config.toml
train_examples = 145000
horizontal_flip = true
encoder_mlp_ratio = 6
encoder_experts_per_token = 1
encoder_shared_expert = false
encoder_widths = [64, 128, 256]
fusion = "cross_attention"
decoder_norm = "rmsnorm"
decoder_parallel_block = false
residual_init = "none"
muon_scale = "match_rms_adamw"
adamw_lr_other_params = 0.0011
grad_clip = 5.0
adamw_weight_decay_other_params = 0
Rows from block 2 of the image encoder of a small image captioner, named by matrix and row number. Rows with one number belong to one neuron. Each number is 50 + 10 x the weight over its row's rms, rounded and kept within 0 to 99. All counts start at 0.
Before each neuron's rows are labels from the 100 images, of 14976, where the neuron reaches its highest value: "top examples" is what is common among them. Only what is clearly more common there than usual is listed. The data: patchworks of several textures. In brackets: how many of the 100, against the usual share in percent.
# fc1: MLP up (encoder.blocks.2.mlp.fc1.weight, 768x128), inputs 0-127
# fc2: MLP down (encoder.blocks.2.mlp.fc2.weight, 128x768, transposed), outputs 0-127

top examples: rings (29 vs 10.8)
fc1.98:34 47 32 39 31 54 43 54 60 37 61 41 54 48 64 59 37 52 29 48 57 65 29 68 68 52 51 63 48 30 46 48 50 41 48 49 45 47 52 43 31 50 46 43 70 38 59 33 70 47 41 48 46 44 48 42 42 51 57 35 59 40 42 42 48 49 42 61 39 60 60 68 43 45 49 55 44 53 54 67 52 38 41 58 49 55 44 52 63 50 56 46 52 60 69 63 48 49 55 51 33 60 33 35 51 65 52 56 62 40 53 68 66 46 47 50 46 62 49 54 38 43 34 61 54 60 51 66
fc2.98:49 57 50 45 35 52 73 51 40 51 50 72 28 68 56 48 50 33 62 39 60 52 64 52 41 50 78 52 46 60 52 48 39 50 53 49 55 44 41 43 55 49 40 55 37 62 49 69 39 61 65 44 50 43 32 30 40 57 34 49 51 48 51 46 51 46 52 52 56 59 47 73 37 58 59 55 63 52 47 69 45 52 41 44 39 47 60 48 55 56 41 58 65 40 44 52 55 45 46 38 45 36 38 57 66 44 47 57 34 58 48 55 39 65 77 48 64 56 54 53 58 44 40 59 34 40 46 54

top examples: plaid (93 vs 10.6); centre pattern: plaid (36 vs 3.2)
fc1.595:69 24 53 46 27 45 48 56 54 52 54 47 47 26 41 50 42 42 55 50 45 51 35 47 40 44 63 47 45 45 26 58 69 55 44 60 59 52 65 53 66 35 55 46 53 58 48 59 49 64 52 61 71 53 48 47 53 48 49 53 37 32 45 62 71 50 56 46 60 53 46 40 29 36 54 54 36 38 39 55 52 46 49 43 58 43 43 48 75 37 59 52 48 46 62 54 51 43 50 35 35 51 47 37 59 56 52 63 53 54 43 57 39 40 58 41 53 59 37 32 43 60 71 51 63 58 59 49
fc2.595:69 59 66 47 57 54 55 46 56 47 58 52 74 50 59 48 49 38 42 54 54 54 46 52 56 67 63 54 64 64 38 47 49 46 53 48 41 67 36 50 54 48 47 48 61 34 61 48 34 43 39 24 49 57 49 42 27 47 52 33 69 46 41 60 47 56 24 39 53 44 46 50 58 52 44 50 57 49 51 54 32 57 48 71 71 45 60 54 34 44 44 43 50 39 49 57 39 66 31 49 44 37 47 56 38 40 52 50 66 38 65 45 55 63 66 46 41 51 41 44 56 36 40 60 47 53 48 60

top examples: teal (73 vs 45.6); wavy (27 vs 10.7)
fc1.319:75 54 48 43 47 58 63 55 58 49 36 47 60 58 51 47 42 46 58 44 52 56 59 38 68 27 53 69 52 45 52 44 60 50 53 65 41 39 35 42 46 49 50 53 47 57 38 50 46 44 47 63 42 53 60 52 44 54 46 41 29 49 59 49 38 45 54 63 59 38 61 63 58 48 49 27 24 53 33 52 64 27 43 54 39 59 50 53 64 63 38 51 56 50 42 62 43 36 59 43 28 65 51 51 52 44 31 40 43 58 50 43 63 61 42 55 58 57 47 71 43 35 54 60 56 48 49 63
fc2.319:41 50 61 36 36 48 47 49 61 48 50 53 42 47 62 57 58 70 50 42 28 37 49 53 40 63 44 20 37 63 44 54 46 26 51 36 52 53 53 36 51 31 53 55 55 52 52 72 47 62 65 61 69 39 39 51 36 40 57 37 53 56 54 51 63 60 49 43 43 48 59 46 42 37 53 66 50 45 52 50 53 66 57 58 64 62 50 43 50 38 35 52 62 61 68 54 50 50 41 40 55 56 58 29 79 43 64 52 60 46 55 55 49 42 47 45 58 41 52 40 58 49 44 56 49 46 39 45

top examples: rings (43 vs 10.8); striped (28 vs 10.8)
fc1.296:60 65 47 44 49 54 50 52 57 25 61 53 45 32 53 51 52 52 52 36 59 41 51 38 55 52 66 53 41 49 52 63 42 46 35 49 46 48 42 67 46 45 46 42 37 32 43 39 58 67 54 39 40 39 75 60 80 38 50 47 65 46 45 57 61 48 46 62 66 44 50 37 58 50 48 56 43 48 62 60 37 44 47 44 48 52 27 58 51 65 41 49 47 45 41 62 41 40 46 40 48 56 37 47 75 46 42 30 49 39 59 53 42 61 52 68 57 47 57 47 44 57 46 67 51 53 64 35
fc2.296:45 29 49 42 46 44 34 43 51 56 43 41 56 49 48 40 69 43 53 58 62 56 54 58 67 40 45 55 48 52 61 48 44 47 60 57 38 62 68 39 51 62 60 45 53 37 56 83 50 40 42 59 55 85 66 37 50 48 45 51 39 46 52 57 47 51 52 68 39 56 53 43 51 38 57 53 54 41 27 50 64 46 45 44 56 43 46 62 54 50 58 64 39 38 51 36 38 68 35 56 51 65 49 59 72 47 51 57 46 48 42 54 53 37 54 33 37 42 58 44 60 38 47 51 59 42 55 48

top examples: plaid (61 vs 10.6); centre pattern: plaid (26 vs 3.2)
fc1.171:55 36 46 42 56 52 44 41 49 54 46 35 56 53 44 52 34 33 38 60 62 36 51 58 43 55 45 55 67 43 57 53 57 35 27 43 62 29 49 57 41 55 59 48 55 42 60 50 47 59 44 51 62 38 53 43 57 55 31 45 42 52 45 55 52 46 63 45 59 55 34 72 58 59 62 47 46 54 38 52 48 49 46 42 60 45 61 65 61 60 36 56 52 74 27 62 57 54 50 44 50 44 39 33 63 51 40 46 52 72 56 60 44 53 58 41 67 42 49 61 54 39 79 53 60 38 57 43
fc2.171:42 59 58 51 41 52 54 49 34 52 64 73 43 43 65 32 42 58 34 47 59 69 47 50 46 53 66 53 34 39 44 45 45 50 55 42 45 59 40 40 53 45 50 60 53 50 40 61 44 41 39 30 34 66 59 59 50 59 49 55 65 58 43 53 43 46 52 30 46 48 55 60 78 41 55 56 53 66 59 61 39 52 45 49 60 40 38 48 53 42 44 38 56 56 55 46 49 59 42 62 71 42 55 59 60 40 47 60 48 31 53 45 47 70 45 45 41 69 67 48 42 50 50 51 26 58 31 42

top examples: plaid (26 vs 10.6)
fc1.268:48 40 52 26 42 64 61 47 44 53 38 51 43 44 46 35 57 57 47 28 68 42 57 55 42 58 42 44 67 61 41 66 46 53 52 58 41 58 44 47 52 64 49 53 43 62 61 29 60 64 46 37 61 56 61 63 59 46 42 39 69 55 36 41 50 65 46 65 68 47 48 45 50 49 57 36 43 36 56 50 34 48 47 41 36 57 34 45 55 60 50 56 44 50 57 52 42 38 31 60 57 52 61 53 68 48 48 33 44 36 55 45 41 47 62 40 44 58 52 46 68 25 55 45 39 58 46 38
fc2.268:44 50 53 50 49 38 63 50 54 41 63 52 49 48 62 50 50 41 49 55 66 56 51 31 47 55 60 52 57 42 53 38 53 59 33 38 61 47 57 61 37 47 63 37 46 52 57 68 22 46 58 45 53 65 36 40 55 27 48 40 23 38 42 54 50 56 44 49 66 51 61 58 58 69 51 62 49 49 60 42 55 51 31 56 65 62 57 55 39 46 71 46 47 44 44 49 41 42 51 33 49 61 61 39 42 57 58 49 50 56 49 45 39 50 60 73 38 58 49 33 30 61 48 59 52 43 66 37

top examples: plaid (51 vs 10.6)
fc1.144:45 48 53 49 54 49 55 56 39 31 42 68 56 41 51 58 45 47 62 42 63 49 70 56 62 60 59 58 59 51 37 51 32 61 42 54 44 34 46 53 35 40 34 52 62 55 40 41 48 57 38 56 46 47 36 42 65 46 56 70 56 49 67 72 41 61 56 41 37 34 42 52 54 49 51 43 59 44 54 44 42 53 54 52 63 69 67 51 41 45 42 61 38 43 41 60 44 32 28 57 40 44 28 43 60 55 51 51 49 39 55 65 52 51 56 45 49 64 50 47 60 70 29 46 51 66 39 48
fc2.144:53 43 48 37 56 58 42 42 58 44 44 42 45 51 51 51 58 35 51 54 41 47 44 33 56 64 56 62 44 39 57 49 46 56 43 50 51 53 59 48 60 51 43 55 47 36 53 33 44 49 64 45 45 57 57 61 29 32 50 41 48 46 62 49 52 48 21 50 48 42 60 45 49 57 62 51 46 48 64 48 43 46 49 49 44 51 55 29 51 31 47 57 83 47 84 42 46 68 58 71 55 46 52 29 46 47 47 73 61 45 59 60 70 52 55 55 35 51 47 47 54 47 64 53 50 54 67 64

top examples: teal (72 vs 45.6)
fc1.297:30 66 45 49 59 50 63 45 43 39 55 50 50 30 39 57 53 43 56 43 59 63 53 49 59 68 55 68 41 43 40 35 40 52 53 39 48 46 44 53 51 50 57 65 47 51 48 64 38 63 63 30 63 51 44 65 44 54 42 38 25 54 63 57 58 54 63 53 73 63 45 20 59 53 46 46 50 61 57 54 46 55 46 52 46 49 51 37 60 59 59 45 43 50 53 55 51 64 59 44 61 40 41 61 48 58 59 40 50 37 51 59 58 60 54 61 49 46 52 26 31 38 48 37 58 58 27 51
fc2.297:51 47 58 50 65 53 44 55 43 65 42 67 38 54 49 37 52 51 41 58 56 36 58 29 28 63 35 34 42 68 70 61 46 52 54 51 48 52 55 47 57 39 46 43 52 47 60 60 64 42 41 50 25 50 60 57 66 60 55 54 66 44 58 35 58 53 50 51 30 55 39 37 40 46 47 58 59 50 43 46 56 56 76 60 47 46 44 48 38 52 43 41 58 42 52 42 51 42 36 52 45 50 43 41 48 46 52 65 38 59 54 44 70 42 46 33 62 38 39 49 59 55 27 67 63 40 61 46

top examples: plaid (47 vs 10.6); woven (30 vs 11)
fc1.0:51 44 52 44 49 47 51 55 63 33 32 49 39 43 48 70 56 63 45 38 42 48 52 48 42 38 61 59 38 32 61 62 28 47 55 67 30 33 64 59 47 48 43 45 59 55 54 40 44 31 46 47 47 51 42 51 52 37 70 56 58 61 56 49 37 64 58 50 47 31 55 53 64 55 51 50 39 45 50 41 44 37 30 47 45 81 63 43 61 48 40 51 51 65 63 61 43 45 40 59 57 52 40 55 46 53 43 52 55 56 59 59 41 46 70 67 55 52 49 41 56 68 42 38 51 43 34 48
fc2.0:64 46 40 42 42 53 59 53 47 46 54 56 46 56 40 33 62 47 55 36 39 36 60 40 38 57 52 40 42 59 61 35 59 58 21 54 43 62 48 52 62 64 50 61 56 47 55 46 40 55 73 59 51 63 49 54 50 42 47 52 60 73 54 51 52 47 52 46 50 52 48 46 63 51 38 35 58 37 67 34 57 50 45 65 61 46 41 50 42 56 59 38 65 62 55 51 40 80 51 27 64 52 55 45 58 39 50 49 51 30 26 47 65 51 35 38 50 63 53 44 63 43 48 47 46 50 58 47

top examples: plaid (48 vs 10.6)
fc1.67:42 59 51 47 28 55 46 57 36 48 40 45 51 47 53 43 57 45 49 56 59 45 61 44 42 48 35 67 43 47 63 40 59 40 47 54 66 50 60 49 64 44 36 43 48 47 52 47 51 32 51 51 64 76 43 53 60 55 38 57 35 45 38 34 47 49 49 57 60 35 43 41 36 35 51 47 65 30 46 56 58 48 62 43 61 52 46 46 62 73 56 69 62 65 39 49 82 63 48 31 44 49 58 51 31 50 54 36 61 58 61 39 53 45 63 59 51 38 42 55 51 48 64 47 51 48 44 53
fc2.67:67 50 47 49 39 35 51 49 49 68 42 64 37 30 43 54 31 34 51 44 43 50 46 45 55 55 54 51 47 40 53 51 29 48 67 51 51 57 69 49 52 54 57 63 65 52 48 36 51 53 58 34 44 54 59 64 42 37 54 42 68 53 47 38 60 32 38 46 52 67 45 45 74 56 63 49 57 49 54 51 31 56 39 53 43 46 35 49 44 20 49 53 57 49 60 54 47 52 54 78 56 52 55 46 55 60 43 43 57 47 66 44 56 56 55 42 45 66 37 50 38 38 51 58 39 52 56 73

top examples: teal (72 vs 45.6)
fc1.540:36 37 62 67 51 25 38 55 60 51 70 63 22 57 57 51 47 77 50 40 49 57 45 48 43 50 53 35 50 66 46 44 48 55 49 54 57 56 43 56 43 47 62 57 60 46 54 54 53 45 51 58 55 55 32 64 40 53 39 49 48 55 47 45 51 37 32 49 35 33 52 33 34 46 35 41 54 36 68 37 38 64 50 52 49 70 60 61 53 47 40 41 45 62 45 43 70 42 53 53 44 47 46 58 39 53 54 59 43 65 48 57 34 49 67 53 61 49 62 53 34 46 62 43 51 43 47 54
fc2.540:51 43 60 37 40 39 45 59 53 56 30 56 53 41 49 52 63 43 39 57 47 29 65 48 47 45 46 67 56 49 63 66 53 43 57 70 41 47 53 45 57 47 41 48 49 42 31 78 41 54 47 49 59 26 52 42 54 59 37 47 59 44 57 40 64 60 50 44 34 56 51 45 49 55 54 33 48 45 39 44 43 58 77 53 55 52 48 49 62 45 52 50 67 46 52 54 61 42 60 45 65 48 40 30 59 47 43 56 66 27 61 55 65 53 55 42 58 60 36 45 60 60 47 49 36 62 32 38

top examples: plaid (47 vs 10.6)
fc1.614:48 56 44 52 41 40 44 35 53 55 39 44 47 54 70 51 59 27 55 31 60 42 47 43 50 64 52 53 69 47 62 45 46 70 69 58 63 53 62 49 22 52 43 65 34 37 43 46 43 55 37 38 67 39 45 55 54 24 50 37 71 51 52 50 45 52 50 67 53 47 49 55 39 53 48 35 47 49 63 53 62 61 43 45 43 64 40 37 76 61 55 34 48 60 56 57 58 53 43 50 41 55 65 51 70 49 45 39 47 56 48 38 46 50 64 43 41 54 52 45 42 48 56 53 48 57 59 50
fc2.614:30 43 38 50 38 52 51 35 53 47 44 57 56 53 52 36 38 53 61 48 66 62 43 62 52 48 61 75 52 45 62 55 45 61 33 30 48 52 62 62 44 43 56 35 49 62 51 56 44 41 52 72 56 39 24 39 71 49 59 39 28 55 54 61 66 58 43 53 60 55 70 59 65 65 44 52 41 45 62 61 45 34 28 54 57 40 44 51 64 44 65 53 61 40 49 46 56 40 53 53 49 43 41 61 51 57 48 48 45 48 43 44 44 49 54 51 42 55 58 36 31 54 49 51 47 36 55 41